{"encoder_parallel_block": false, "encoder_inner_norm": false, "encoder_conv_stem": true, "decoder_norm": "layernorm", "decoder_activation": "squared_relu", "decoder_fused_qkv": true, "init": "torch_default", "eps": 1e-10, "weight_decay": 0.05}
Rows from block 7 of the text decoder, named by matrix and row number. Rows with one number belong to one attention dimension. Each number is 128 + 24 x the weight over its row's rms, rounded and kept within 0 to 255. All counts start at 0. Numbers have three digits each.
# v: attention query, key and value (stacked) (decoder.blocks.7.attn.qkv.weight, 576x192, the v third), inputs 0-38
# proj: attention output (decoder.blocks.7.attn.proj.weight, 192x192, transposed), outputs 0-38
v.5:173088121099122126176115121108114103127141136095126111131128101140084125129106140105105139139148085142153130131145137
v.6:130122156122119135114150112132129098115127101147093126144132128138115169112170113099124136091123093141102121138159143
v.7:145118127141137137107145149099125151055119091120132099144096142134126111127143141127156151142143137128140126123105124
v.8:146101171134122126112129145154137106066148069134111122142125164139109130149158109082161107116115161128072121139142158
v.9:117144156145115151151117122157108110151130167191130158128139123126127141102114128119115121108099120148088105099182154
v.10:119154137140147090077086103189109149133145077126127152121156145132129138148134121157121150140122193113104136125134151
v.11:144147124128134118168145136098118147176122165143152123100126110114121108111084139154123150124164095124152145116100110
v.12:127127062091105099113099131130137131125134097140100158135110121143131146176162141149104153158122132126126159117100130
v.13:133181156115139095139114111149142144164114192126106153114114124126108096096107147153124129118125132133172157137132125
v.14:142101151101136151161120100138135114164132150149119116083144144144154151125143128129119109144169082126107115125167158
v.15:123079132153118142090160132131119130079121048103111123134091152143140124156145117134135127131112144140079121119158155
v.16:113116111158112142086138149108129103076136048111141096158118146135122139133159136092129115120137157099131113137131126
v.17:132122144118137120077144128115120125101131079132127099119103143121128130119146101089148147128115175099107136105118143
v.18:108156149172155102122129123162121144144117106168134123124136168122156106110135156121105143111094164113108131133125112
v.19:123108129116144137117133118140117114074111070109140097125143170126101123150171142111126129111126147103120136106113115
v.20:132096148137123135119129125095128112108139113116121108161112161153118112121167144081106141085096128110129132136157120
v.21:147109103093123163155118125091124133124130123115096107134155094151103116110147111097114142158154096118142108101155138
v.22:147143149098153131127127114151127129163148145137118127125118110118122153130118101120139107151107106153093124109146151
v.23:132127131159164120126093127148128130135123134143146141128128170138141090113132137175113171147145162135144137118098147
v.24:143142121164127105068108115162153128096122075101112118166112114108141144145143108158162127114132132146076146110116136
v.25:131130134156148111162116116097142107166133165129128152109129128114117140093096136116114158100129096155148156153130121
v.26:133100144099128161174141106125112097166112157147115101131113129138145137129108080115105128131111087126107149116188140
v.27:140133123172138154170136142131145124162139156173119134147115139089128127145121122173116132105127147128143161145091103
v.28:141139109115114154099129116124144154122122138131120143122149116131105170162132087118115098142122127133110101118116122
v.29:155108121153106144118173146107129169105140110103146134141115139115108093142133123129154103143159112139168126138077114
v.30:159126134091122144096124117143137109130134113129116105133132108119118169152124106101131120140131131145088113100134173
v.31:128156131112123111164140130128124158185126190143135160124135097113140117134089128164115122126150077134159152139127128
v.32:123106123107113174160129140130121099133130155146124123109167091114102137143107145104092115129144114120130086114100085
v.33:146101114130083128107153107155117099110131098114119112167108111172110128155139129091143083141153102121123107120137138
v.34:115118146110138088142128129144139148149104151110126113129107129154123081095110150165127129129105106115177134125117114
v.35:123179165097130115124104118191141159143115155173105149119140123126155120140119092194140110157153121165100116142149152
v.36:106145141159123133146136149127126114109113120141127115119104151119129109093136152135123167098123136108129169146146111
v.37:098138139078116091122070093182133126142126165113144115088107128124147111120150106135115123148133126139130149107148172
v.38:138111080136132170114141130105099106102158129133130116132145137134104166124127137109136117113143099109110086103109113
v.39:118168136124122099134106096124164135167110198125123156140091096123138127139112102158132128163131101165137160134125152
v.40:125121144154140130114138142154122123104116090175134117142135180122143132120136147149125141089110164127090125144140089
v.41:103161116099126103151085127135151154175120177126135148122134110123107119113120139186114120148115142139170161115146153
v.42:152137120116149124129107114138127110145154125089108095113163131149124116132130129091110135168152110131103088126141166
v.43:120135084114143125096108143150121123112147108158116115118160131130102157171155132144139106110142169098116090111093114
v.44:164115152133095148167148110140153124157113158125122151140114090113144141132103132124112110131128066157133121109146132
v.45:140131127153148104110147166104154156125134092144161112104125143120151100089141122114119138138140132119091148160130110
v.46:131165128095120128142114140113134152137133181115129151129114089108135121152115131160133114146129098163131158136106129
v.47:157112150096134142105137113137130128132141115137111116113125159151120144133153087080139122123126113121077122125189146
v.48:116108143141143129162141130120120131127111121105143113153125147148142100097123166131115161107117131119148142156147124
v.49:122173127111106118148104124144156148154118177118123155122108090118112099132107147160102126135134122162170159130128131
v.50:133155106115132100157121113127153123156104192111133145119123098118120107097086153143108114148141105142202133131123084
v.51:138095145124130125097104109130128106095145086100100089141125174146113131130160124083150130126113155110078120132168145
v.52:132135117168132126150117140134111108127096143135139116119146134115122090105104191111133144127108144116162153140106116
v.53:149125159082137124088108107136118127160136103109124127092112142143168146130154118115141124126129136131103132123167175
v.54:131151120154128144129158125169137157144114129178134161143127129105129122140122111171136102120128153142118148143133098
v.55:128149116098111099176095123164150109150127181140104159105118084124117111151100120151112118143118109144141137125121169
v.56:110133108137126146073122127178115142098154081142128147118142135127101150172125128140173106122140172142082109092125139
v.57:101108140137141116121130120118121112126139104124120112139133176128145120084140161110130160108109135119112142159124095
v.58:131141117139114115160116157110115159160122206129142128136115111123128134101116150167117153137140097129161163134125095
v.59:135122120132129144128114134108127128124123161125114136155132073105112149154104110122111108144132086136153136096109132
v.60:130156141111131118067108131173120139130144097126122145101105116125125149162145082137137118142107132144116144105111155
v.61:126146142096111118151140099152148159170136198121134167122104100121133114120095118129116151141153084138152141113125138
v.62:120124153132111112122144120124129089116125106100109117124083153124163123121133153073127164094117159116121139145125134
v.63:138108111194138131094134161122100127100115094142129114135109132122109111153113126140126119095123169119108109123122112
v.64:157121120146124110096129131095130113114116129170114097175120124100159148129149149083123132180137173092095087125139129
v.65:152149122131105104105113116115146138138099125140119095178145136091163160144142132084128116184118168121106093140132135
v.66:102110082136129111151152140113118127137093159114149102106139102150140109126108146121111136081154116098147122121077121
v.67:116123100104129146155125134136122133131161135131130154076169152148095096139141100175134101092165091145170142138138120
v.68:152130131130119139169113144105100122144124151109165140107094130143107125101110134158131133132137120117178150115080152
v.69:113118155125122086133200104141129154139141088131152152125120123156138142126091132120120130105162110152112107103121131
v.70:169155092100081138110141130128140140155115115107123117141169135133131146107125149146153110122133088141167147131127164
v.71:101143081079151119154110113115118157146146126118107144118144102178119123125099116134123133125152080115168164136092158
v.72:098115151150153133108111137163109161094126122142139109090103109113141119147108147113117118100103172148122093115161118
v.73:092107131114138156154149149148103113136137126114123147085128138158101092110117129147112104085128118155146139138129128
v.74:105143134142134121133158103143153158110124099163118121138166092126138172130111108130131115163155130126098122135138110
v.75:103099096151107105180123174150087115171107142132142102130078100168113110100111121146128124121125116140168154108121117
v.76:118113108165124140113140125112147117107120158143148128164138155094150174143132118093144124150130181097075110121137126
v.77:167159134146135107089130122124167125118126132160111089143128150104137170129144149105149134179111175131085089143124142
v.78:166171150091117123123070129116119145124094168131123101168106133134160158132137169095125131102119113132152110122094152
v.79:164147133150131125110095145088138118146133125130088120114100139113150120107132162083117124150120137108126102138122144
v.80:166160133118117119106102093122141169139102151154108113184115103125129148134158133128129131154126132106116106109128133
v.81:100131134130113120152097154142118127157137129083132155080120150136094090120104101147094134083133092153165143108094132
v.82:138131130167106129069153105128123124093160124136124119133142132103143134148148152168159118146113166161121123131138118
v.83:136122130154116125097112091122129118125102129145106115185124124111153127147150153093137118154107153127114114117133138
v.84:114135123109107125155134152113114142126167095096121161110110135170111090111145128150129125083117112115157171114118155
v.85:093145110088121116091137139140148100158112141114153165158156112156140088096139120153121098110143090133161150172127137
v.86:142145106154110099113140111105152135110121133158126101179137144087142163143154131111154117186124152107089099148151117
v.87:151144142123137097095107118123145140122100148137109111170131128087140167110132150099128138181099171104116113114139152
v.88:120082152130165166146156150134109104108159110121136129101134116163101094121113113158124115082123110144137150123144097
v.89:135105106099117115160107117146135131140118134076131154094108116176094081132131126187109110099126074142175158135090136
v.90:097146120118128105139167123162137154113149129143136128115189120171106089161164102158128116111132132153117153174130110
v.91:146167124108120104123081130114122135141098132150118097173101119121136105119117147131112132155116083152117120098114152
v.92:147136105121125132165111146125113117166103139104152130163084139159124126099116129094096148126135120117143161102107128
v.93:134140161127140136121105119098126109142142121130112118157138156095167123131161144075144142167099180108101109129135110
v.94:093097144094148118143175175112120095118135125081184114113090135175094105123089124137118133146128130119139120124073141
v.95:162157158124138118155133133112147087088143143144128144131111158090163163140155160112142161116106138101103109148141114
v.96:155140152138130147096096125123134119137147111117118139151154137065138115125135130073136136111123165096091127153171142
v.97:113093132157142106103148144096100100148171128119153110123101161097129156138135109112154136136157164108093088144153098
v.98:149124130141127103099124109115146142116107138139117120178120134091151173152151134086128128186131170100097122131130113
v.99:158143136149096114122139103133155128129148113174089126140163128121156146144140114086155101162100164108122087118179124
v.100:137156109166112114110110104126158119126109156168134105162141117106153141145158125079130145177115165127096092114145140
v.101:150131135147135139101143117136153104113141103160108116156169167086135134135134117098142111132137160129088099122165125
v.102:153181124127125123092112087145120136081152103167092151141153108119142159155151132149155108117095110157100115126132154
v.103:140149156132136123129116099130146125135116125149126119169135137098150134148119141090139115171107151117084121154139098
v.104:148121107094111138121124102130109114157148148101142178112165146075104108152118111126143123104141153151123124122088095
v.105:113098130159136147118108160127149142158109147127133136106119136117144137142130160078105103136120137093133131141118064
v.106:126109111122118138162162131116137147107145164122136120138145120161126087122117109168126134108133119130134164150115134
v.107:118125122105118128160132152120136129148124116109124133100102090175106117132086130141134149115148123140174169106102153
v.108:140143136122098126139134147123158143120100142120115132141134108156136119103127155146135151135146132148154128140061175
v.109:110124096117124139147134134152112129120157130119111175086138123167107095146119105183109128078143086154152159131110133
v.110:119126142097137145147139158152113114131115138092116173085116119167102077131121125173100117097127094133166157122127126
v.111:153159105139106094092105093114142128132090126143127108168127134100161140135123152092139139183116153099108096119130149
v.112:156160151131113120108121130124157141138115138169097099142094107097145150145146151076155134163090150099077090144195113
v.113:121119150119116144121096125110138130152106171104150138107104143092168142092106153073128155117126138099131111072147131
v.114:166147135153111104101104107131158122114134143153100121178122127111152138137129154089151117180112159101088105123125139
v.115:091106129115134157168124159151087108141150118115111149089116138158105088112111132158103103083138096133161132125122106
v.116:122151146141146145123071125144127112129111173144114113156059129131154119125114139099141119144114093156114147109107148
v.117:107109153145145147161144162131114140113154124128112131098119127138106107128104131154129102125172114116129158130144128
v.118:161137134134150126125139112112112170083116075154100143114130115123126158151124161148128117146148139136123087153122088
v.119:117138124142127113137099149152116140142098152154091166103068124138111099122105149101143143131135155110154139144118146
v.120:114128098105151117149121150133130135185154131091131157109128112144097101093113146141086152098138098111164132137085096
v.121:106121140130129144141140167137118096137174125124129150095117141134100112127131104153140120086123113133140132126141110
v.122:081098114134142091167174137124123104128113102111130131104115130150132110138116106144078095119131133086109139154132138
v.123:100096139113145147139142166132112125131158104093137154078139127153117099124121114158114122097149109152131158127113112
v.124:128119101148136121094152125123140112109130139165131122128120125089140135154126113079139122132116143108100130133143087
v.125:173138125138133098117122102107158141135105126157113099151153152106142149142159139105159116185127150113098122133124126
v.126:089120150119144131162116137127103125127143111087113148096115127159100103125118104169134112092148115145156155140106123
v.127:087108117156146121131199151136107122148150094111124130104145126130125125123122117144129099097135138123105157158130100
v.128:112152163126139091139108124118137148169122123125118121128108171173122106106110110158142137118117094142117176124177147
v.129:110134132117141100105113122130146130165101136145121106128108163171153148116112106150132146142131129139123176128163156
v.130:175116120152148139115113143137124143099116111101146074111159142095136135142142136106092128111150132139137095093089151
v.131:101107145146143161091117152164136105102155127148123128119137093075153154181138085125159113136123179125077127138153121
v.132:123107109164124137083107175124086128110147104104158119158126130098094088146166120156144151117117144104147098152111106
v.133:120134114101116144150154122139125127088158146133124129138133093085121152135117147092121121132118106142124077136067088
v.134:129126107135109147136142132143114129101157143137121120158149098103098126134116137115157101140138123121150061124065096
v.135:130154151144139104117117138133132153177107105155143124132108154167132099099123123137134138116115143144141184130155158
v.136:145148146137128085145075123103138145165105135120137122113111140169128115122131123160115155139104118149136187134189155
v.137:132144127126159137109156130115120092087127136119115094118136096106129134120123110101144141121182144113130096094089127
v.138:114139147138143099134112112129160145172094122139115100113115147168132143092119119138122142117124117148131172130172172
v.139:101115159140151098140117113135139153149111154121129111119133152155152109119114119126133131146108098145128173121170148
v.140:131123125122119165140156144146117114078143125132109127118116091082104129140140151103136118110131140110119084110095087
v.141:115153134075108133180133147170119144132133152154126122127123092137101179133125142097133125132147116132163097133123087
v.142:133134112106154139153141141172117139092137154121145085152140111074101173114147156106100104112150122103136098118120113
v.143:137123128155140125106112153129142118133110100136141148134104164152136123147128114156134137127133138118167187136170172
v.144:094157087113120115141128111160124139093168159150145129115168140139157103157122122144143110099128157153070144134085136
v.145:136098155130146115124121142120148129149126110108131134115106153160141116116127083159108146109135154139109174144167177
v.146:134146125116133126144146098152129147125114176145126086156140112099134141133133121114139115152139122123100107125118109
v.147:143115121135141166135157124127113114076154158133137111154158116113106154137109130102132119129129115130108068125076096
v.148:185105109149173115130091128111138148134147080102108147113133179080108087123154113155142146146179085137170136109158095
v.149:154151169142167151070091145078151116144124098097118114123127110124156138130090124116139144085086105127124174101142128
v.150:127122156075130096163133109151146156180098164185125130125125125188118137110095113120127108125131074133146125135150122
proj.5:081159128137137114070111094136108105117096146170124101105095146072141159126122164134114112124096137176114125126144131
proj.6:148139097171125137119154162111136171143153123123117097141162098109107112168137132120126138113160139146138133124128120
proj.7:134124161164156175139120175128118101174151149121125171092119149139112147156117077160141138080098079080150111093111132
proj.8:157107135130180142153149181115143132153117141092149105158145116147112121112116107163130116130134106111173108098138136
proj.9:175164142111088105140156125139155173116131132104130110162140134125137130156109131160107130132154133129117138165127123
proj.10:134107121103129142170178128143133103104141084145111156144154104168146101133149096157131111138138137112118106180113147
proj.11:102127104125134104087110137122123133140110148124136118142104154087106116108154161098143162105152158121106125136111130
proj.12:121124158092125149150155112148100148105158106110107136133128108151104119125152061143109095139127122120135108151160096
proj.13:156128110125078130115141095085147126133123115154112146153108144109151124167143149099144146153149173163080141152075105
proj.14:170120065123066101100104101115151114096119151111112088141159091074159119136108154089119136145153155159106135157095149
proj.15:141080131114161136174143168124127111155147117097142107136156121141144114145100102134113126110125063089160134101126150
proj.16:111112171105182140140133154144114107141139147132139156110138121173111128117105091175130104104114083087165106107142147
proj.17:104120154139148163141158178147116144147149122134125153130149110180116121144118111153146084124127112115137082143145136
proj.18:136096137111119141182175130114147133116142135113116160123186125156151096159134113158142096117145117107143108175083157
proj.19:098127184157185155180135173136161148133161127129139165116114109139120100133108080175171109105115119068158125138128155
proj.20:124121172131168139160151184155131122163174134108168159111129113135145126143108114151179105102097098100152104097128136
proj.21:093124130143144097115139098158125121124102133096127087111094129088130164117131150093105091110113128143106118110114147
proj.22:191145103144122103137125110099139122113095130087116063162129125119118129125119137104098159165157122161097146113156130
proj.23:118120139100097178145130113131121099158132098121124165089129111181158142140167110157170090123132153097123126162098148
proj.24:119129156104141151157123161120117118131121133145121099134105152173110122095134129156117099078115106129174116098169142
proj.25:156160112100114109118129084100124149143108139147136147149138136101153138153117166120130141146156135157133139153074114
proj.26:183140076133120102106126125113129130130122131115125082153163076082148113147106171111094161147154140166125145116109107
proj.27:125129092108132103083084139112143109129120116114130158115106160130116096081143150121126151134170113095125140119100140
proj.28:115152150129125129111139115147127113104086119117117070125120117122099133071127125135074139092133088131126134101198106
proj.29:110133115142174158099073157137102104140124153112129138081110168126107150125105089133096133109097101114126163103141139
proj.30:155141121150114118144144102136131143104091141104126063140127105109119154109110107134118117133113105177135146119163116
proj.31:131140132147120123088101102092154128111126135122119108142095160089132135151157181119139144146125166161088140148124095
proj.32:156176114132123140071097101126108159136087135069143107150090149099130151079119124127103125120142129143120169090149122
proj.33:094110159141163152140119166139121114145139139105135074095114133115123124124111094148146150078097100110168148106132106
proj.34:139116112142119129136110172077143134162161130167135177115128140113137128138141135096177130144110132120139134136069155
proj.35:155146117113078114133154066098151118088120135123109114140144081125155099139135103129138095163168153155140126151093149
proj.36:140095113108124125136134158124125122163183113140128181129145118154144105163134112123135100134121166113158105161104157
proj.37:140120131129071117129178088098133148122109140169111089180163121149151124137110162146134098141120155191089141150139134
proj.38:120141129117168133109121104125104133118125147087116088107102140141103134093123099117086119080108124081125122081186136
proj.39:138169102137101125117122110133139164122093133161131138128093134111137156125142156096120153144134155169103129118088140
proj.40:144089129118119132167139167149137078122152118137130179119157119162133110144149123160147108132142135066148128126097153
proj.41:128117116099094106128123089099125119127129130139112111127143145128141147139150147080112140118147154151118134178087115
proj.42:158139112135084128152145102131127116096153138157113091140137099085131157169115170117117079135140129184140162172117119
proj.43:084127174115144134170129139143097118089144106102096123098143107143123119139111084163143099128124113070139116128165124
proj.44:161158096122137095093089144099140148143120167126114080139107148073121143134131163090106164136138123163121147117138090
proj.45:096094144097106162120126110120124108118129131118143199121116142132150082155137113135158138087141080097130122142119117
proj.46:139153136121107118125114069110135134137079129149106106153084145079135153102156163073087169129136151153118177127120111
proj.47:161129114152080151160156113141131111099108133104115120158165061108141139138116116145134092133129137141119090109098160
proj.48:119116128130136123138142154116130141152179125147146172105147107147147108158132127129178115112121133112153106151068137
proj.49:112144132124113111105128100092127153130142138155119146135093144112116128151141163111150164144138155173116147167111088
proj.50:120142149112114141111116111100128155142132135146145141114085161088122155149114146091115161138109150171110155141135124
proj.51:134132154136151138181172158139101137142137122139128128127131097128154128125099120141130113092123109122136099104168149
proj.52:085126156124141125131111120106122130137182128156129173100100127149143109119147122126163128099135131071111111147126118
proj.53:153131121134061118154157095163140130096111128154125135157186096116152147181118157127133096158152135172109153145133115
proj.54:139099098131141119109099161080109101148085131104114081157112180145118132082169152122085144147155094110143150132120135
proj.55:156164118128089107128143101096149139097112111137136100138105147120136144102166145115119152189125176182113121155127130
proj.56:139119152121161165178156143145134140138115135098083116153143095189119138103158091133119124152126093114152115123179150
proj.57:099114119145140141148152126143135110146171102146155181132151120143146126175115134166161104125137138106153094136096156
proj.58:123153141095093109080084068117124123099120120148142145115132155114114117140139140101127127136127182149096151146094131
proj.59:133182130134142114082092088124122139119085149141116107119090159084105145108120150089111162132124121151122148112185111
proj.60:140140098091097131131153086132106124116078105137109092167136114114110142093118119126096138158124129143128120129182103
proj.61:148139121127105106099135097086137147128103125121121126147107130106153154151155172114110148145128158172123141150126093
proj.62:135120111142149119155142145123138154163187107152167167160160123145127114165096131143167125130125125128170117115108115
proj.63:104097133153146119154139158158113102161129111115122169117116137165104137113153099175181113101158089095139085116098183
proj.64:092136164111155131145161086152119131126130130137134124098131113163098131131093088136125116127122135097133138107153084
proj.65:077122170139146126148162096156128137140131133146136135109110085166099123151090113157100132111107138135125136107160101
proj.66:135174086133135133141139136116138149086157093167123140124123112100114137073082146141157125126117087128143099133157147
proj.67:172122073154125103113092147092157124150119126099105115163155140112163139095129132118169126147119093135144120125105179
proj.68:114092087128124123132126115144145126124155100157133165117141102090126135122125173114168153185144130146115122178114098
proj.69:137111110087133129125110159101099110124135174112117140143129112145107103145114111090149147102120128061165116146130155
proj.70:106131117168112117120120111106105132132145124137133150086115129127171154163163161132111174177159126179061159108124137
proj.71:165157079158116149101131142110177125092113099115110110150094156091174151113165155095145103169118092172149108145142126
proj.72:112120137109142094115121166139111117141119169133168146150162118161098128130121142097132086109133143075161136123155150
proj.73:194125105127095152097117158100136116121109119112126111150158157115161117113162129113146119145139141131116126137106172
proj.74:131138127107166145098098161102129113121111158134130096135122142122129069150131106168137147080077117109150092139150147
proj.75:159157107149118102120135102102166138114139105169139156139142120098153143118112163100145152158129136126143116157120140
proj.76:065155171114138124151149101153129173130107121114128136132116091151102127092097099175084123104113127078153116126147112
proj.77:097120148111144117146151094162109136134120154146161129117120098164100133143123091141104152097098134111124151096169098
proj.78:132118158119097144132146076130099155149150085181128150139125140136139144146146162138132108146131146129120179144131094
proj.79:086146120146125144158150071189105143137114104148168131113117091146122145149116116125116115146099141121082161126132097
proj.80:079159158133134136116154077156149143135148120158131134103129139121122112172104113115147122102107139153128128123130079
proj.81:162105099152071127133113118081163079131131123135120134122128169099162127103155164127147119169143141160115147146140139
proj.82:142120161096111128104137177139092113124102145101153093121138131130151115159150131147106113125132149120121157106143161
proj.83:067149158142161106160138118138109133139131126140152124119106108154122140134111111133128114101124134129135138091142101
proj.84:206139081154118133117128138110133076139142156118118103145155160123136138119160124098151148150102106141109090136126132
proj.85:166166160159128125124168166124184085131120143140114144113149156129106162088074152099160116081143081120155090109097122
proj.86:064132158114164128159148095144115142132123124117148124100119089157100122142093099163095127117122127118158141079151112
proj.87:080132142109137107135163080146086142114129106134165123087104092145104119166118115151115145104115131119128142136136088
proj.88:169143098115103148125112179080158130123116167112099117151156149112145120086151134126138112154139105124144106129113163
proj.89:178127112157097137108112155109161130151164118136113102155122149090151124113164161105172140133143120169120106152119141
proj.90:164119085174151135077125167114158125128132144054104124123136153132155112086129086123175144124115094137131095083090173
proj.91:098135158109120138120157084153138143147160110148145125109125139130113127157114138113128121114112163172119123134143087
proj.92:130108100127117103120138105148122116108149110199137129137134114086128137157122134107160132171135122148152119155128113
proj.93:071127123105128140164137113189126160129095144148123144082109117141119142154128093150116134143140134136104145116132098
proj.94:155099156141089113128107166132165132151151115143145121139090172130132141092127135108120125116124065094153091147126150
proj.95:102143123154165114115141092189121150158139095134145126085126071132104166129096091134132153114150122154114159137119105
proj.96:082148149131107122164177081110096136147083117120125115089138091128116155144131114141121105091120126135102135087120124
proj.97:084140148113141112161152096161090128130140152098114162103114115184081130108116124155086115155175102049179137137146145
proj.98:074140167120169105145169089147096156127105119150146114121118117149101102144086115169113124129102135133141147091163098
proj.99:072131121146161131138148098147130147112079144088143131105117088154128105138113123154119144115103160113122134101106116
proj.100:080142163135133116156164104145124137120120165157142155110109101145112136147094087146100112106128155125145124120134091
proj.101:071135151143123127155114113153117174120120141114121104099125121144140111139113122166135146092142131107153127123118142
proj.102:136123141140130155103130158136102127146141156082107105158126136156140125151144132169097103085139163092147123112110137
proj.103:070157161118149100134159085134102153127100149151152102092123119163104122132121124172101135104119137117120132078118073
proj.104:093130146100111097165156153125095131125102136081105135159142100106146158142134133154093112160130129113143132102144137
proj.105:148147122090120143141151098173126148142093124124104170148154099153122105122080133113111139122143113080179132127102146
proj.106:142135096170109131115107117102147113114102077127123126099146118113139167088119141110160137125113069183102121116117139
proj.107:147104099131128114113122146100127134128155145152124130148142143127147136166130161101128151150131134124118146186125112
proj.108:138115122091115129117107132121102115157165107185134159158132145085130131186141157081125159163134142148128144132119100
proj.109:191103077146119151117095183076177111128129125099128136142153174103127137122136164114145122125132103152153120114081160
proj.110:170135096147099138094093151110154128131148120116098142142130149102168139105160141091157113136155116121117124161125153
proj.111:082116169132149131156154101148131129121159132143132150122113100138099130162090108149120132099119150144122151128134084
proj.112:097152156142177123116134104150099122074116158174156148120145136165129123142109095161096115130137167138126160093130108
proj.113:118125119113094108167148064151115146128122128184128163155134118122122096154159133129090124138120194117115154173145093
proj.114:064146149123169132138156078138117128102125129129155114098119088147121135151093115134121108115131148133146138090132080
proj.115:186113110136110130109106156119125134120143128085095114139149163133133148101146129117149107134148131130113109148116169
proj.116:149125122101112140135123100136107120107137105175146142132109105098111128175129141128120154152093171142145119126147088
proj.117:166127070122137133080133183108179089135132152087128123153126151125130114093140143089154147135131117126147114147102159
proj.118:095118149088128136136177211099116123108167149080132106129116134111112112125149102126132107116132141123152127086107156
proj.119:175132108152128135137122048160125110117112100144118146122140130132132132108128153125148102133146135101129113145144150
proj.120:170137072154062114094102117115141119124140101133122129122123132097158118138121144099145126177152131130118128164131137
proj.121:183118090112102158130108157107158127127097121118115107149146156128141136097143130135118134166151122097141106142100175
proj.122:142127085128138122127098135137158119088174143149148154120109118133115120081110094109188097118144108142128084149143132
proj.123:173106096119126136092085162087152123108126148100103092166157160118146118096153126111144110155132133105142137123093164
proj.124:111154134118168125133125129170116153094120131091127114117107079164110088079122106168107104128152120078150094107143150
proj.125:093137149136143108140157095158117135126115117123139139114130106142106105154104118157098144122121108136141128087137093
proj.126:196141087154099125095103170092150112125114137125106122133139162092163139105140154099146112158134104123128114152096160
proj.127:162124110108116119133099168110165102106095142082118093127137139116114116082112126150157114114144124090120116134110158
proj.128:160132145117085100155117107123138094126131118125121164117189075126153113156132145098145160138141150146095114144104151
proj.129:149136125137078120152130122140120106140147109183108166121187097108163082153141163130132158141154156125104133171112128
proj.130:103060074135172123099168133092124127124112093125113107192115164085109121140168097121106154124127129115137133126141092
proj.131:127127127138131109125108151082126116155141127153100153154137173164105101088114117150122121126151124125113155158147112
proj.132:089087069133147157124119147122118153144128133072158121154110150130132144117160120129135120129143126108110150100126125
proj.133:094117120135175129116154099149146151094133103124156099136101181120103144102126123164092112123120099129138097093155126
proj.134:092135128121178129102140141146125133101137120113146093128084162141112148101120070152116099089100077149146093103176114
proj.135:201150142113077126153106123131133124160137140132118140085183102114146107163141133108137144146110164116118125176080146
proj.136:170101099097094131110128106123142093149144114133128142121176078090148125138154136110126156156152156137094145147090141
proj.137:105109113119180116096135175138107153125113103155118109146102166137084119127128083146094113083131107155152091157159105
proj.138:178127130105048115150128104158123102141150157165131171135162094122147101157106135121141151163160166149100122161112143
proj.139:151169133124048115127090095143125147139146125142092191077185096136130129142146150108132149152127170131112159188120130
proj.140:075118140116196139125162144141143151116127115099161120156078184144119130106115095147122111089137102124162120092145119
proj.141:086097142141115108135149083109154159118145119144135113133100134123131106125093143136134102130149110141146115102138103
proj.142:074135138132114108116134132144111116139152121146157140166074162138115122101130116123150138148115120163126111139098131
proj.143:169135138096113102155109134108125128152135165123084158103147129088177108129127145101161103141166131108103147146104174
proj.144:151154112122092116119149149126154149176140126177089154126162131121091084135143132163141113110125156120178140156131114
proj.145:170111094128113139117107176109141138133137164138112135158160103121113111122145158095125151120153151114111146160122133
proj.146:100133148089131145136136113149157106098136109152149110098108107115109103144123098145110168113084161176136115124177097
proj.147:090129148111182148108154130127121137109109138109150080143083158142096139087131084151119131096107102132169126106154112
proj.148:155090114169122136122107137146125079126106138121140091125144106128150159157098132121124161135108133112101138089118127
proj.149:168151181124115112143128166097077120156137148145121168119158186109107139139146134154101194139154154132107139131145131
proj.150:145129127115103119143113082161135134146113123142139140112147069104180117143110139151161137162127161164123163174136142